{
  "model": "sound classifier",
  "dataset": "strings of digits, spoken by a formant synthesiser in many voices",
  "noise_aug": 0.01,
  "input": "log_mel",
  "spec_augment": true,
  "depths": [14],
  "widths": [320],
  "loss": "cross_entropy"
}
Rows from block 5, named by matrix and row number. Rows with one number belong to one channel. Each number is 128 + 32 x the weight over its row's rms, rounded and kept within 0 to 255. All counts start at 0. Numbers have three digits each. After the name is the row's rms in percent of the matrix's.
# filt: filter width-5 conv (model.blocks.5.filt.weight, 320x320x5), inputs 65-77, a 5 kernel for each
# gate: gate width-5 conv (model.blocks.5.gate.weight, 320x320x5), inputs 65-77, a 5 kernel for each
filt.121 097:180166141142135072099129133132155164152144138110116125123127089087090113133044028042060068150138124117108122123126137152165141117103099144123112101101136147152163166142130116107092148129094085085
gate.121 097:077071091112128209205172148125158163147152148111107105102098158153143131122112116110104105135128147153173116104093078061114105133147163072071114135158181177166160147026027075094117064058099125147
filt.122 101:132126134128123144140138143153150157138123117218243253223212115094101120145147150165175179108099108112114104103109119135110102098091084147154166151147098090083088078146148159139130132128130124124
gate.122 099:099084076098102166192183158150155136144123136151139124111120127139160169161139155164173162136120111130134125139155150149108102117126126115120120140143141135133120115099103095111105100090095124120
filt.123 099:124119101108123153166200171158152149155134136122132125107101122118134132125100108111110107113113104109114144160169166150125124131137152082071065068078144163174167182112102079079079109100096102108
gate.123 106:143152166166162140131130134134105110103101102097093081083086156147157157144144131140138158185179175174169138122126124118148157160150138137134138126133122121108124108144146149138154152168168172176
filt.124 096:177196199192192121108099080074109106091074094112113113105101146152156145154178174176185182090110100103107176167158152150112106115132134140142158158153110105090087084099104097103099125152148177165
gate.124 102:135127128124128116103094098105169174183177167135139139127120127112094108116074070051047059120114111113132137127129120117166165160166157114117104105108168175192199197101097102099099127131126117120
filt.125 100:121130143161173158155141117100092067066079082082086089089098134158141130117174188195171166126123144162183187196183159139100102114120138054064077095110151142140132130080074090117138062067092106130
gate.125 098:072069084106103193201183170171131131135142139174176163157150104116111108110146149153142140081088104116118141155150129120069074080108115103096105126128138142132123116111101117142142076065092120131
filt.126 107:110099100116111139136147140130148161136145140078092079068081126117125132121099096092085089086067062083087129122124120123128133133141136064066066071082176174175192177057057048063074064058064084083
gate.126 100:109112111111115129144152139122089075079081086157151155143147154160162169156163172183186177100102086077080127136127123116082070052064093144139154144152115106101100101133127128131133108102104097111
filt.127 098:107089090092096160173169162155097106103092097124129120111097138134147173170137135148155145114098103122116145150149157164092067068077103078062068069058153173167164164119098088089086111078071076092
gate.127 098:098096097098107144143120123115181188191184187092113109115126125104083093071076061061066060117126136135145116110098104090151142153151150098102122122134176172171169175114122137136152126129146148136
filt.128 098:122138145142144129124099101112129126132131135088083080094103180172161144140146148141121120110128145137132170159142142147131140150151135116122135132134126127108120112112124145145136138152168171170
gate.128 098:089081086082090138143155154160172164165152138161165172157156109102105127124079081087095100088078084095089118120115131130138127122119127119126137120108158169174170159106116123116111089086076088091
filt.129 096:124122112108119165178206194155145146167174171156158154156150116113131135121108124127130131125120106112126089089094101084131128132131144145143133136152110112105101109149127113110134126128122125141
gate.129 097:096092084047037153158159172177142137150172159122102106116116106120109105111105110115102116151140130107096134136137136158134132126122098124114103077061142157158171185105110099072066101112093054023
filt.130 095:123140152158147112080080085084056043028023038103117112119123157151168160142163163183181170106103108101093152153139137121121126121108101108133134154155133114115093103117123108131128119128134138129
gate.130 096:035025000000009160154182202201174163161156144150142131119103105120138149168091099103116138140150160163160113113126145164150152139135133119113092082083157162169163156113120114105105114105091078084
filt.131 098:107109117135133183182155149128118109116121120115107106107120191197188162133146160154156157150145148155153161158145134130087074107124130094114126145139151134132115107118125144171173098089114136135
gate.131 103:106103092109125188181191173155127111108096093111116103110097148149154155163135143149146145083090099116114169160168166159094086071090103075079076082088165166166161150060067049062076061047029060081
filt.132 101:117098090085089136148156163184190192193182174158158150148160101094100093110094093081104117128110109101102092103101113114163165163152147127122109115115129144147158144135113109097103148149150136132
gate.132 092:108102098099102187209218201189101116115125131138136121129120138149153149138153156148148141134128125139135119127138127118127107085109115181168162157163115119148138136130117102102115152116097100103
filt.133 099:105105110115123122125119097100112101115124116078081092090075141132119103117087096088072078135142147155171139164154137124135121132134154106095105117128188188188187171111108099106116107106106107133
gate.133 102:111105086072063153155181193210134128116111115137143150156150148137131133148132130143148138126116094074069122123133142155127120097071064138125115111088119125137148159145135123109081126111081060025
filt.134 096:089079085077089141135138150134114121116116111161150162173171114117115111110180171167171166082084079072071135144137141124096092096080093125111113098115077100088100094149146157140145127115121103104
gate.134 101:133145146142151105088089095093143157154152149185168167161151033032039044062110103105104106119127129132142112105113117104098112114119123124131134134144142142139135128137141128135146103110113116120
filt.135 101:100110108116111119106126134129188181176176166164147146132127087081073087114085074082084105112129119120132088081084097111125143139147140114109098099099161165163167165123137117107105104120100113109
gate.135 102:156162153150145138148185179168121123137138126136123127104092102107104127140098098114110116179184171189185113106132145156156154124124133155138111102098149152153154156145135105101093162156149135130
filt.136 101:107121117140137124102084072076117115119117131130151164158166133118110104103145149132141133085087090096095135124114101104144140133124129106120120135144111106111109107128129132144153127121112119121
gate.136 097:130114110126124174202202183176120115113114120092110105110097161157164147133146150149139139148137142147165159161174159151120104091092105109095107118112121125125139141091082070081089093086092094095
filt.137 107:125125112126118138139146145145185181181172154140119106105103101114129131136082078089108118102107091087083136141153158163125128131120111092089082067080162181198191187071073039023028101105105094094
gate.137 105:123115119133116119113112106117157167171176177088092091093099095087082094111095080063057056132129128132133139135126115117156152162169163117113109127123148153150147141108113117134138161152153164160
filt.138 097:191187167163142099105122115126091086087099100158180169170156120120129128129130143157148125141138109110122169179176171177109089074078075156159149130124093078077091102164167154122107146132122112101
gate.138 104:101094100108107142164156144136117102097095095127128120129134186192169158142156175187189189127122120104104143145156157148127115103092094157149153158158101093089089094148149156151152127123112111120
filt.139 100:096104109112120203199169153142179169162167164118126132154162135124112117096084091094091100135142155168171166165153142131145146161145153084095114124149181155154142126088109134139151120127129133137
gate.139 099:143139137145143172169175161167139144158133139145143155143131145135121131144159158146168161178166159156167134142120130134122117117132128164146149140133083078089097080149142125121126177182161158148
filt.140 098:120119115114110130139153153144126113107094091174165160173177090113116109107141158172170173120127134134128103114126125118112113103105104153142131148150077083089084096128135127133136105099099103106
gate.140 100:130128116123122091099105107111122115120123115190184178164149071075094117132123124123127132107114124124126094103106126130132134122118126139140139133131119129141155158162167173158151146136130115120
filt.141 101:135132141139147138144139143127093092080092095144130149138140111130130118116169175177157134139134125126113137151156141135074057051062079147141152145146096096099105109120121120114115096089093094104
gate.141 101:148149149160150121112118118117066055059064078149152142138149147144149154153167168173170163139148149160143144136139132127106105117129129167184178172158070058054051062169184191185179135140152160156
filt.142 101:209205185171150084088130147153131116126117129120124123117126133135141156148138145146157146186182171138126102109144146164153146121107095188189153135109101086101103129175185160132122179182158148125
gate.142 098:148145139136135129160171172162152160140137128155137145128121100116113132112084097133145172163152155154152107114113111112151147138144147177172162167169099088086070066159144166160164140134130131141
filt.143 099:054051033055058142147146159163181172164149136114115106097108107109098130126112110117133144077078077085080160167184195201113111104118086060043005035054172176177163170117107076087089125122090110093
gate.143 100:144145135153151105097104097109165166162158144145144135113105048062080115136070071063063073151148158164164104099106107110121116118134141135125124126124148150160161162129128126137129152147148149144
filt.144 089:186190179175178046026067072081109105083073082146140131120114099088109133141148138151152139159164159145138158141141157160122142133124133190198180164163112097086092108144156145137125138144132146134
gate.144 102:126130127116102122119137145163133139137159150114105093085073141143151152178144137141132153112103111100092112115123129154154149168158144118109115098073114114110120129116117109102087152150183150135
filt.145 098:106096100102104137146153147145117112123123121184180138130118141161194183169154155151166159094092098106103137131140142148123122130152136161155143145139050058070087094161133112118117113120122124117
gate.145 098:081064033031046153161168158157182197205202193119119133143146117112093093091105099092100084107096102098086121121135126128138134116122115087079081099107142156167169180102093081097092146132101124116
filt.146 097:145136152154173097096079064049169163139144135116112098078097071067078091100087090105094103114114141144161091108094088070128129155174195122117142153176146143120116094133133150156179094095124143162
gate.146 101:123104090100112131142160162164195213194194175147143145139143093103119128127038043062073078162152156156160100107124140143132128115101100145132124121123166169174186176107095068065062133111088084095
filt.147 095:129128136143142155168161151144145142134137141144139128119112112111135135136136132136140130134130136142149114125117107108119122135151148129118127138135100112112119104128118129132135130116123127140
gate.147 105:130146145157152172159147120108110112108106103096093100101107143142154145127192186186165150164178177177195176168178157143110109116126132119126129151159129132126110116116135138153156110111111127136
filt.148 096:117108096098100119123135149142141134137129113118117108075068147143156178193075079089100107121114121123128121125136163166114110110118123064067048040069203204203202183117100097083103094080071111105
gate.148 097:169164148154151069083100100109117113109094074126125109092072035055093121153107115129139146131125118132125134149159168179149140129138133145134118110109151149152157160138128114112105139132133129136
filt.149 099:116112112110119145142174189180149124113106106119109100099109117126148165153081095122132147143146142168176088103103101094144142132122123119120119128144146147139136127129117114130146110119111115127
gate.149 093:097103107102097209206207208213102105115111119116115114116121114113100089098140143138131126100098109110108134142133144149099102129118109118115117110088108120119105128123115118125112120114122105092
filt.150 105:136136135132136125122130129116084080062069079119129133141153170168179160143197212236236207125123116113112135136150144136124128105105106130138149152157111092088091086125131129127136125123111114114
gate.150 108:129139127123113087091106121123128108104105110177188179175177147142168185181118116118125122123121118109099084078105112121136122119126130184193178161153104109113134148195214190166151149146137134132
filt.151 102:116121130123120155171174167158062051045038032121124135136123145142141140145182191190198203137139140145137150152152136144105101097100103139144140140138098094094086090154155153160146106110103109105
gate.151 095:159178185154151114110100108127119102113123129151159147151160130128126116120166184166173162155163163143134148154141139151135142152127121164173177155140083056059072083145156168138131124150158115106
filt.152 103:165160161151144075083104131140178174162136120126128113102124034028051083075033033056085116171169171176182110117129149158157161157146122148142127118122132133154148145159145137124122143139134127115
gate.152 101:159155158160161134135142134135147151148149156147147146134135110104095110108136142142133127162169175170166109106105101092150155163172174177188183179176088086077079085171178174175195183182195210215
filt.153 096:183163143124127082105122127125112111124112112111131123121140166164173190177153159151155157133122119106103110117137153162172150122126112155145112109109094098115120119145137114098101192170134120117
gate.153 104:126113109112112107114122117124169162156142136174162155151135087092108133148093094106101114096076074075072154168184178195129120120118125112089094100104165177179180177084072059058054102092088098101
filt.154 097:114112108097086122122133147148110103098101102176164138135116105120154165167145163172183178107097099099090129136151162176106096098071080124117110096100112123123129147144131118109090102093089080071
gate.154 103:123111105106098141142157163167135149150157167139148141143144093087103110106103092088091071105101094101088054051068071075175166162160153165157137133133086094119128138165153133125131166149140133127
filt.155 104:149141138139137086096091108096106102101116129155175182176174144133129122115132125112115095130125128121127102100105109105152144121117117167165153141131117119140148155161157140131120163155145134121
gate.155 105:144143154146136114101105117132156158171162163157169172155145079064052080088111107104101098112111119114110083062039044060143151161156146139138134130121109104099108123158161168149130148148149144136
filt.156 101:133132157155152122124112107124090107096095093072074087088094162141141136135203185175163164130118124122121152141129131131128143144152155137155164158139091080078077079120128140137146111137152160157
gate.156 100:092075059080103182207178158134112123135139136097095088095098167172145133123139145142138131129106100123128144156166142117106089084094095093056039051073137142147148137085061051069097095081060072070
filt.157 095:162142129112099107130138166175164167164147149163152138122128060069103124135049053066095096172139137123124058071101130141165161157151132185158152130105102114116127149188159153134116190162161143129
gate.157 094:052030000002022184200216202178111120120127125135126121120106129134142142140143126120126113107099088090104086098107110118091083076096101126128099095099109131139148158158151115118118124126114121112
filt.158 104:084083084095105132122142141129177168183188174163169151125103097106120153167099104106109110118127133140146110106119129131105108120134147111111104105102143145146161154119120109110117091091092115131
gate.158 092:080083103106109199198172147163144147145149150149139137133126136141143129140123122124108110139143162170174128126105089087082101134145145090078111129127174178166149152118123156180170066078112121133
filt.159 098:128131114115111112116128139144153171160151143164145131133119047058092113130089087095106098161161147136141089085087105104102115105110109128132133129133139137136135131130127113110118090093098100097
gate.159 104:062082104112122148139123122123178181171158144160140143139130125120116117119096096099095093086100121138141124121103094088106117134147155070092117120127179172166164167081102125136130067093123136143
filt.160 104:139134146147152125118097096097091090104109103094070088085111169185178164149138145128119123097111125127133122117101094100146147154161144124126155157156138131112123125108110131136140141154173190180
gate.160 099:097088078073061124124129140149158151158168152148128129107099126138137139154081082072079091103104089092093122115122130143166160155150131102081076045051194204208222206106116093075083166149138118117
filt.161 098:203197202191175065077057086101101103125140140100083088092090145153144147153133123098099083180179186168167136150138152156158184183166147140133125103079127137149159185104098102085070144158164142116
gate.161 104:131130135149159155157141140135140148154146146133131133113116122119109126127131138134129136145151168185173153158153152146101108114123128094099109108110159159163167155079069083083094075075082096099
filt.162 093:078051045058079210239250211179133126124128130116118121124116124131124127114127133125122125136114122123128171186178167157087065062090090090069073073090147163177158164126104097113127119094080100093
gate.162 106:106107121124139161156142130128122132126121113081065058068085185190183165143137144152164164145148159168158143145133129115128142153156146090100111122125140122112097102101118140147153126140155156158
filt.163 094:071073079094093189179173149145127136140144149141138157154161164169143110099193189193188180087097106110108099090074067062118114101100107114119127145144088083087077076123134157169171124133133133134
gate.163 112:145132135146139124132128126129139132136139139064060061060063176190186182173081092101106107116110115130137155175168163155144130139140138084065063064067209221210200201077065067076077117108111118121
filt.164 110:177168182184185129125109102099094103100088095094107117126133138122118112110160145137131123156150179170183165161132109108134136148156162142143164188181103099103103092159169175188198136143172183188
gate.164 099:109113104102104169168182191189110101104103108133128121115115117127140138137196200190193183107105106100101161163171175181102089102096101142159134134130120121131127130106111101091104106106101104113
filt.165 097:110101120121123140137137116119097110107114135153151148159170186168159143111171160161148136086078096104112103100106100068160149148143139176174188182189058071071067073139133138143153159155163144143
gate.165 094:094094080083084147163174184176202190167158164131107107115107061075089105111068074087101099137130130120116121125134129129128130120121132111104090077079169175175190183107101090086086119121119121121
filt.166 099:166162169164162086092076074084129135123116125156151142149136076085084109115117122129133128120124128120144100105109118121130128144140143158153166175170108114099091101160136154155159143133144139138
gate.166 106:122127113117108116106112117129149163161161165161161160145150087079093094113103087090093093068073062058060087074084078092118124131125111122136130125122145139146155157123143135138123103108112113107
filt.167 105:115117117118119145140148136126084090087109115145150132129124153142151156143165163160148139124137135130128185184195188168090081081109114131130121119127117116120135125127133132133144110111107121126
gate.167 105:129126117115106087092119129134140139144138142133141132126125144142167172175123132148156152133136134125121094107128142145164157155147133168178143135122070065075083097180184149145143171173168160153
filt.168 102:130133134135130178178163164152113119105108107092097104103108167156150159141126132132131141170169174173184174174165161162113111105101112138147160159146110102101115127120129133135127123121128124122
gate.168 102:179194210209192089088085088098151128134123130117119111117104112122130127126096105114114100197202213209204136147136135151151131146153163130136138145128129124117112126133152151161140133149161182168
filt.169 103:106116119132140139131110095091175168166180167123128119142126162152140115119116109105102106077082083087102120119107083082137144154160165113116133143151154142138136127068071094110133097110128141148
gate.169 105:131116093092084109137169181193130127120109115134137137131125134135144161166135140135139143103090083099100105132157176179136119090084081154130109096087087105119126143118102075048034139113075056037
filt.170 098:094068064091111127130107097104090105112119124136126118102105106098094110112106105099096086116104113140156128134139137128085100102125136098092090112125163191208191182093069058088106090069051093113
gate.170 100:111101091102109155161165152151113100094094095137136144149146177174162143132157166186187183104094090091096158165170160152100084056061057117118113125127108114115113107126113115109120119102090093097
filt.171 100:128123136159161122106095066064100100111122119085107103120121143140140113109151146147133134079082080092098135129127104099130126139147156142145157168167125129133121117122119134147156112110134144153
gate.171 094:061049044042052193202207208177118117113120133166156150150149126134147128126146140139135111099097089077083163164154159150086085086074095111098088085091127153156162183121112106105100109101099089086
filt.172 098:121123110125125143139148143132169178179169175116112087060061135140148169155114113119123126149136136128128139134160158149129141162165185125114095085088150162172170159117099085095101137138137147155
gate.172 094:113114109116125219217206186164133132126126112143149161166171150144144130127166167168160148118120125130129139140149131132061052049058068101102116119123122121124120123117120111137138089078080088100
filt.173 099:128147157160147133114101107113116107121133149110096118115115152155133134124136135117114102128139158172168158144126138132108116117109118087095094092090186179186179181076074099101095096105102089092
gate.173 097:099096099106114160148148141137128133120136125102113112113123134137134109100154153149142139118121117124120199200188172162076074068081081085081086102108157163152168148055050041051058079070081095095
filt.174 097:138149152143151124122122125116095080092105096127109102088095149167185177160169182166163175145138142139140122120133140134117139152164151167171166150154084069067080059137153141142157103116135136135
gate.174 102:142141144155142131135129123119163156152152161188195207199173110101087081100115121120117108140138134131137109096096109111105109103113124155157159162153106092089088096135139143145125125133127137140
filt.175 097:098121118124106126111091082105135124118131131171164158136138124108105094127156148155147142071081080100086095072074061069140135149144141128138145160146113113091099104107128147144138116122151148149
gate.175 092:092067068075082152188174157145133139144124124118122109108101118131155150158105105111121122132122116115140153154155155142104101109106122085066056067081176198211202206132098081070097079062047044066
filt.176 105:120118116114103130139136155152198204194189180174171178173157082079089106100102097101116120102106099106115129140128144158131121109098089111088088068064118116119132141132126122115109147138130116105
gate.176 100:106118123122116156153161163171124122109114126132138147148145159148136123127151155157149145118105115107105147136135139138131142129106091138145135137130098087080089101083095092089083085099079058059
filt.177 096:105110104113133107113107114100064049039047032101095105111121161167163163151154158171166162105114106095113153152146144127091100082089103115128122120148159148149148143081095098088111094102088101122
gate.177 098:113087068053073128137153163151094086087083080136143150148156113118125120113159153156142137107100095087079121125135145142121096061040040157137118117123084098115117123142127113102101132110084056047
filt.178 096:100101101094114149149149170165133146134120105153129102083090132135151185185108102100128128140124120106097120124136164166103114106096101127128136110117161169178179163114120100084092078071083075106
gate.178 101:124106085054042140155174184180162163173189189154138150137149116117123126121147140135128118090063043027014085096112120118147143119114100160138121106088082099113128141152129108102088139126110091069
filt.179 099:113102095104110107097125123101121135127111102141148131119109065038068079092096082081087088165158150166180128134142132121126115121130150126122119115126135145163164160181171152155166168157147145163
gate.179 103:099085075067072185191180178168145142155141130105116134128122136130126117109152159154163161078076079082082148140146154141110097082086084077065058064069124131135137144076063068068068092079071069074
filt.180 103:130132136141150142143136130121104108107116121096093082089084177181175150118148148152160151143153173163162163159167161148110114124130120106111119130128148143136135133098095086099115091087091091101
gate.180 105:140128109120116137152161171160178183187185176097104107118117106109112111126092082088085099174163173175176091095106116123156149144150150104091059054071150162176181174154136120113112150144138131129
filt.181 096:152168168154152105105104116137122123121141125100089089079075124116120149158092094085083095161177178178177137121135134141121143139141150134144142124129162154159157144132139123121136115127126116113
gate.181 108:125119112119127126129133126122145145153165171160164170173186079084079060067138134121109113116116110110119126123138133126123114106101100134144129140135120127137152154147151130137139108109103097110
filt.182 095:158156170167190096086091098079074067057089090107104086075089124148170171168142144132135135132140142150162157153146152144117115145142160130144150162163166152153144140119136132131144144170172197221
gate.182 102:178173157149141060084099123129174175166164153191197183164161068074098118133075075075075080127125117102123088086082115124159155141125119172159132121126109121138156165119120090078071138129111081080
filt.183 097:130105084083079143195237235201132163168161172154159166178164133128141133133125101097096096135123105116137076106129124113139116120105119138102074073079090124140141131157121096098105158135127117134
gate.183 102:160161141118110111126141157166085071071068068188169174169169115125138148151140150160168180156153152138128107125158172180127124099076065220202180159148038058075084094200187164139131167163152125106
filt.184 095:068071090094079189174142144143168165142134142118117115142146120128115104086110129138147131104097102097089133134114094097135145162167154060072091105113175155141117129077098125143147072086106112104
gate.184 099:133126127146146174172150110102101101112109113114112097105098187185171170167151142130124116164157158170175149143126108107074084120140152099088088122134160159158153145089082078105102096099118153169
filt.185 106:140133142133142159162153146136055062058053056073073071081102202198191170155167163164168172132142142151152212207189174167132132136133126090097106113118142143125134130090097108123133123131141134130
gate.185 104:134134150141141105106077083088087095099117122120117125138162133123118110104163152141118114151152169158148124109097088085120115139152131113116130129144110105098101104165179194202207155166203210199
filt.186 098:129119122124127083095102104111148151139132115125134129112111108099125131154106112117142155082073070074076109111115126129140113096107104147139144153156136129127118122133133140141147103096090101106
gate.186 099:107102098110115180201178163155121115117116111125121115117116103108106097104086089094096099154146148149158115131142136133110105093117113092071074103110184178181181173095088082090098113100086104105
filt.187 099:070073100092094133145131145129170162162152135122125108102117128133147138114110119124140146128129125123114095094081089084153144157148138136144151135133125104112109092143154168164165156162184166157
gate.187 093:079074093113126200212179159122124123127125124136131127129129152153139139140099103096094081128120125129139162164136124101097096113140149132130137163182171165170150144079077099128153091089097124159
filt.188 100:133131134122115117140143154154134123124114110174173185192194114123123129130133147159156145147148149144142110111118128135122114096081080136144141137126098089074083098167167183178165158158145144139
gate.188 107:118118128131143143152132125125112099099112124108101103103106180180167153149206208214197199124122123122122176177180172167116115117135148093097113104108135137133126123092089104112119135140144146155
filt.189 101:110132142144138144129114124119138128111106103081081093113114193179181165154139135137144147091086091088095148128138132134152155145132118099107115120112143134130134138058075091107106124133138125114
gate.189 095:094095096110113234221213169158103105111119130132145149156152150143132128117160161163153139136124131137140108096092082066082074077125147102107108121137155145154145143097110110126130064059060096117
filt.190 104:189200188167152112107128140151106097106117108087087099107123163142143133123156143139140135136134130120114142132141140156161147132118096157155137124106083089100116140172171154137112179190170146110
gate.190 104:124128132137148161156132120106116124115119115082079088089083206197184161158144142151152162140148155163152190192178159142094105107130143073087097107119174176166155137075077087104116091098108129142
filt.191 100:162168170172163105097109122121108106111100108049071088108120163138149121126100102115122135164168165149143144130141144145166163147124122101098094105094172163145137134083096086099099142143132121118
gate.191 104:118117096113129130130133131123148150144145132125127121119115091106116119126135138142140142106107105108125130129136129132106115110120125062057023043078180178182172162058048043062084105101091114131
filt.192 103:149155137136140092084102091095135158166162152135139139138136113109117129138075065048049035157154140144141096084104100097158159158162177144148136133137138141155148146135141140145138146147139141148
gate.192 099:160167152150151068063079085095112115113108103113117100096095152146161170166152150153171155136121117099087147142148132141164148161157152132135123108094095097112114110191183171157155178177165163157
filt.193 093:112116109115126224229251216181122102097077084120131126145141143128145118123125138137143144177165164165169117107104105105113106102097099154160154156155128105114111130132144126126129125125120115122
gate.193 103:137135130124120131151166176170104106098102106123136113117113169180200200192145146170172173160140141145142163168185181186125111101101097125127120111112131133147146149108090076076072158143134135130
filt.194 093:177180178186183033008015017035099110111108099083101108107114129120126122129131128136133129149147152157156117092093091091143146152147141140153168175152106097111114112097113100114117138156145155149
gate.194 101:162156166151157108117108112127156166173190176106102111117109124127129127131091084079082095180177195182184111116104125137207208225197176151148137121111129129141151161159147139129118190195195177169
filt.195 102:121117119133140164173161158150142146141130114080071078072089144140146156149071072088084095183183186194194148156135140130119140135146138069065061076099200206204198180083079085100122107110128142145
gate.195 099:107101099092092144158168176163097096095100112176178182172153141151147146139143148149151141141136132120116157163168178166074055038048063124115109102101122125139150153126123121101096111101093085080
filt.196 096:144156163171170144118091075082111115111104106132145165167174151148104093108171175165168160133142154171170135122106094090127135118127129141166173182190117095077072063104123150158176124140157154159
gate.196 090:105100104107121191194193192186126115126103105163154147147129117114111114122154149148155168165173160163155098108104107106113115123105115153162149141163112116112111104158156139141155140126134124134
filt.197 100:125129143124123145141135155156105109109106116135128124129137119114103090082187167167182170147147141136142095101095111117128134128124119163155161151149048041048046048162169167154160156164161148144
gate.197 099:135153163172168128112094067046144132132129142149153164164162168174144137123180181166163145097104099093093149134118102076116131138155168116124128136131119098101098089132143163184185120135138154162
filt.198 109:109101095089088132120132140149162173166167166180205221222211134116111123129103108115121116106102093095093122124114127124097091070071070124123127120115137139138140144140139128134114116110106100095
gate.198 100:067079091100102213212186172172120102105097109109119118117116181198173166167159179180165162100116118122130207208189179178105103116129131043050074093095163149141127146072088093111106081078096115114
filt.199 100:080069052032000157163158160167132140132136149134120136139147155143132131119116118114104105107105111111089114108129136147145144135114084141129134115095098105100114124154153151129109134131120080042
gate.199 104:122134135128125093081085093110159156148162137139135126120120120107123111112080067066060061128119122117119117104104108115161167168164153133138137138130149153154162164129136152158151119128133138132
filt.200 105:117120126128128121124121122124187178182168158097105119120121112094095106129071077052063078137145149156156149139126133139150159161148151085087089100098199192185181176084081087099097123126133139145
gate.200 106:176178180175170114112116117131099094099102112088096106096092130135116118124135141131134125177172159158153147144134138134153150157157169112114117119101132123105104124117124126123111164171183185189
filt.201 098:147155171166166102110092100099123128125107116119119129150156112102094088094139142158158157078086097097103153155135145128123134123119109092109129124127127097098088097116130138145133119126118124118
gate.201 102:115119118113113149147141142144128120127132139207193200185181103104110110107134126116114107114114116102114118121111116107118107114110120151150146143149080105125136136142140129118127115112102099110
filt.202 102:127126134136125201197186165145155157170166166127111112128145094106094095088117111109119114121119122124129093108105121101104110126132145109102125126127157172177177158083062071086111096092115110129
gate.202 101:117112118117118150159151151150080081088084090093108099090093167164177188167161167158167155157153159162156155159159164163104093105116124120126121114108126116117119121091094092080091108107101102113
filt.203 101:125116112085073140150157171186146146151165174160169191184176108098109114128142133154138125131128131122137120124127128146118123109092086137145141122107075082085100120130133127103092140121112092086
gate.203 096:094066051022036113139145158167162166152140143100104105121118133149142153154114124126141148124111077082091105116136145152169148134116121117094087077074152165166169157126100091064052157119081073081
filt.204 094:174157148155154099120151144143141148152137142106110109093095139148141140140128116112122119131116109127133136145149161161141128116109111132114090112111153166176177169124096078079084168135116119121
gate.204 107:127128136144136133133132137150116105102082076094091064055057165174189194192122138144170176147147154158154123118125135153130145152153148126136135141145147130130112108099118129137130111123137149155
filt.205 103:096105100089104094113125131127184170157130142162133131126114065090117145137066088102118103103110110119142065078092101097177173176165177126129125119122136140142147151168167150147147147147134139139
gate.205 096:068053074101104165165158154128154173131123120178173173161149132118125131130098087115107102102103109121130144137139129117087071075093110102088106113112158155144150160082079097100107083055079094099
filt.206 099:107105090089078108126134133139101093076089099126118123127119124149134124127116129138134139119088092069069135150144148156110110062049076105107108111101161160155146145120116125124112107092069041055
gate.206 100:109108103120121159164165147131111105089077073109112098091084160168190196188110109125136148133127131131138124139139137124150149155148157127117113116126137138136129120111112104105109109112114122137
filt.207 097:132132135132119134140158193179158170172169179165157136122106103098135150147113110110109105149146142146127099095111131133157157169161155166163152141132110105109113114133125110093096162159156158143
gate.207 094:096090090101094138141146156148157176175170152156143124109100094100121136144089075074075085127122125134125138140144145140119117129131139093086072064056158169184203209109094082062063094082074079091
filt.208 099:134125124123127127137133124132149164167175180113117123126128160160137143150140133136121122121101099106109116121108122136165154153178172113101103108105148154158154151096095095107102160146142151155
gate.208 100:125120118109108105104111123126147133121123131157156145128138092108129134150151150165167161111121104090081107105110120128148142139132137143138125114112074071073080082187187180173177142149136135130
filt.209 104:124123129128129161179178173152115115102115121112103105094090179186177175152137135139143137143125121121114176196186191178112101100099118118105102096094149154161174174107096099095113118107116107120
gate.209 098:180197195185180088088084095102123127133123131130130133137140127123112136125131130136143149105132137121127130124122123127133142151165171155163163159162113105096101090149160164148160150183188183182
filt.210 104:103115117110110174164168153141068070059074096105099091092088147151155150134175172169149140133157158153143153146143137127019050067079091092114119105103136123122123127090117112115110030057070084088
gate.210 100:132120112120125108122136130120085087082078086144139123109097133140159157157119120132132125119123122140138162193210199192091088066078110107100094101107152168178177172128108098108107110095088093110
filt.211 101:103105122134141099082076064073146138137134132126118113119125130138137128139117115117117117087094104126122151148151149133152148158155162077090105105105179174161154150108116130138144097100098105109
gate.211 102:129123119112107167176178177167184178193183192132127115102111115113119141128137133109133133128124114118124125139137152152139143148143145103102080070073126133139146143106096080063079145134131129123
filt.212 095:150136121137138126153195164162136141129137138115111088085090123114127124133122119135124138135126120123125109120138130140153126107127133125099097095101133148147159138130094100095099160131128139147
gate.212 093:068074078079084243241217200187131133125119106119122143146142145152140121114131120125131134128140132133132202197179187198091102100089091083091104102104155151137140149101108111119113081092104108094
filt.213 100:126122114117116138141151168166149140151146134089093076060075101120122147136098104098108123184173172162168124129141141143139131146133130123123120102113131130126137140133138124121109134132128118129
gate.213 103:138113077056076120130162173160181166155132137117114098112097099125149156162041053061083083156151125125143096115130146144183186169153159126116109102100190192195178182113090056066076147138122116108
filt.214 097:145156161173173141127113113123065071063069073066077081076059142136132128151166164166164175116122120140135159151145147147101101080098113101105107119121105109116106112108131129132120133136124119134
gate.214 105:118108108099118153164144141127105100091100092124124125126121148151145133121150140140146130138140131126148142145144143139076076081087097154152168148172105119131128111086089093082108088079081064089
filt.215 104:098117111127131134122130112109145146141133116126123124131129066068095106126121114117128134065084094108122162153158148162094110110112102068078084097100181166168158151088085094100107083096099124128
gate.215 098:123099100112138164201183149133132126136121106136119108113108139152162164160111113115137143133118116128145148177177172151091102116132139090061059092118175184183162136100060061099127110102101141160
filt.216 106:123126125117107105102124134146096091085089111168177176180179103093097092101158154161146142099102104100091112114128132139105100085095081181201185190168030014023047063177186176168163144156152151137
gate.216 098:088090079075075148150190178167141129121107120179176170162168151155173177168148165197211200095091074070063133157181180179109105094091092149144122112115111111118116115137137125110111125122111101101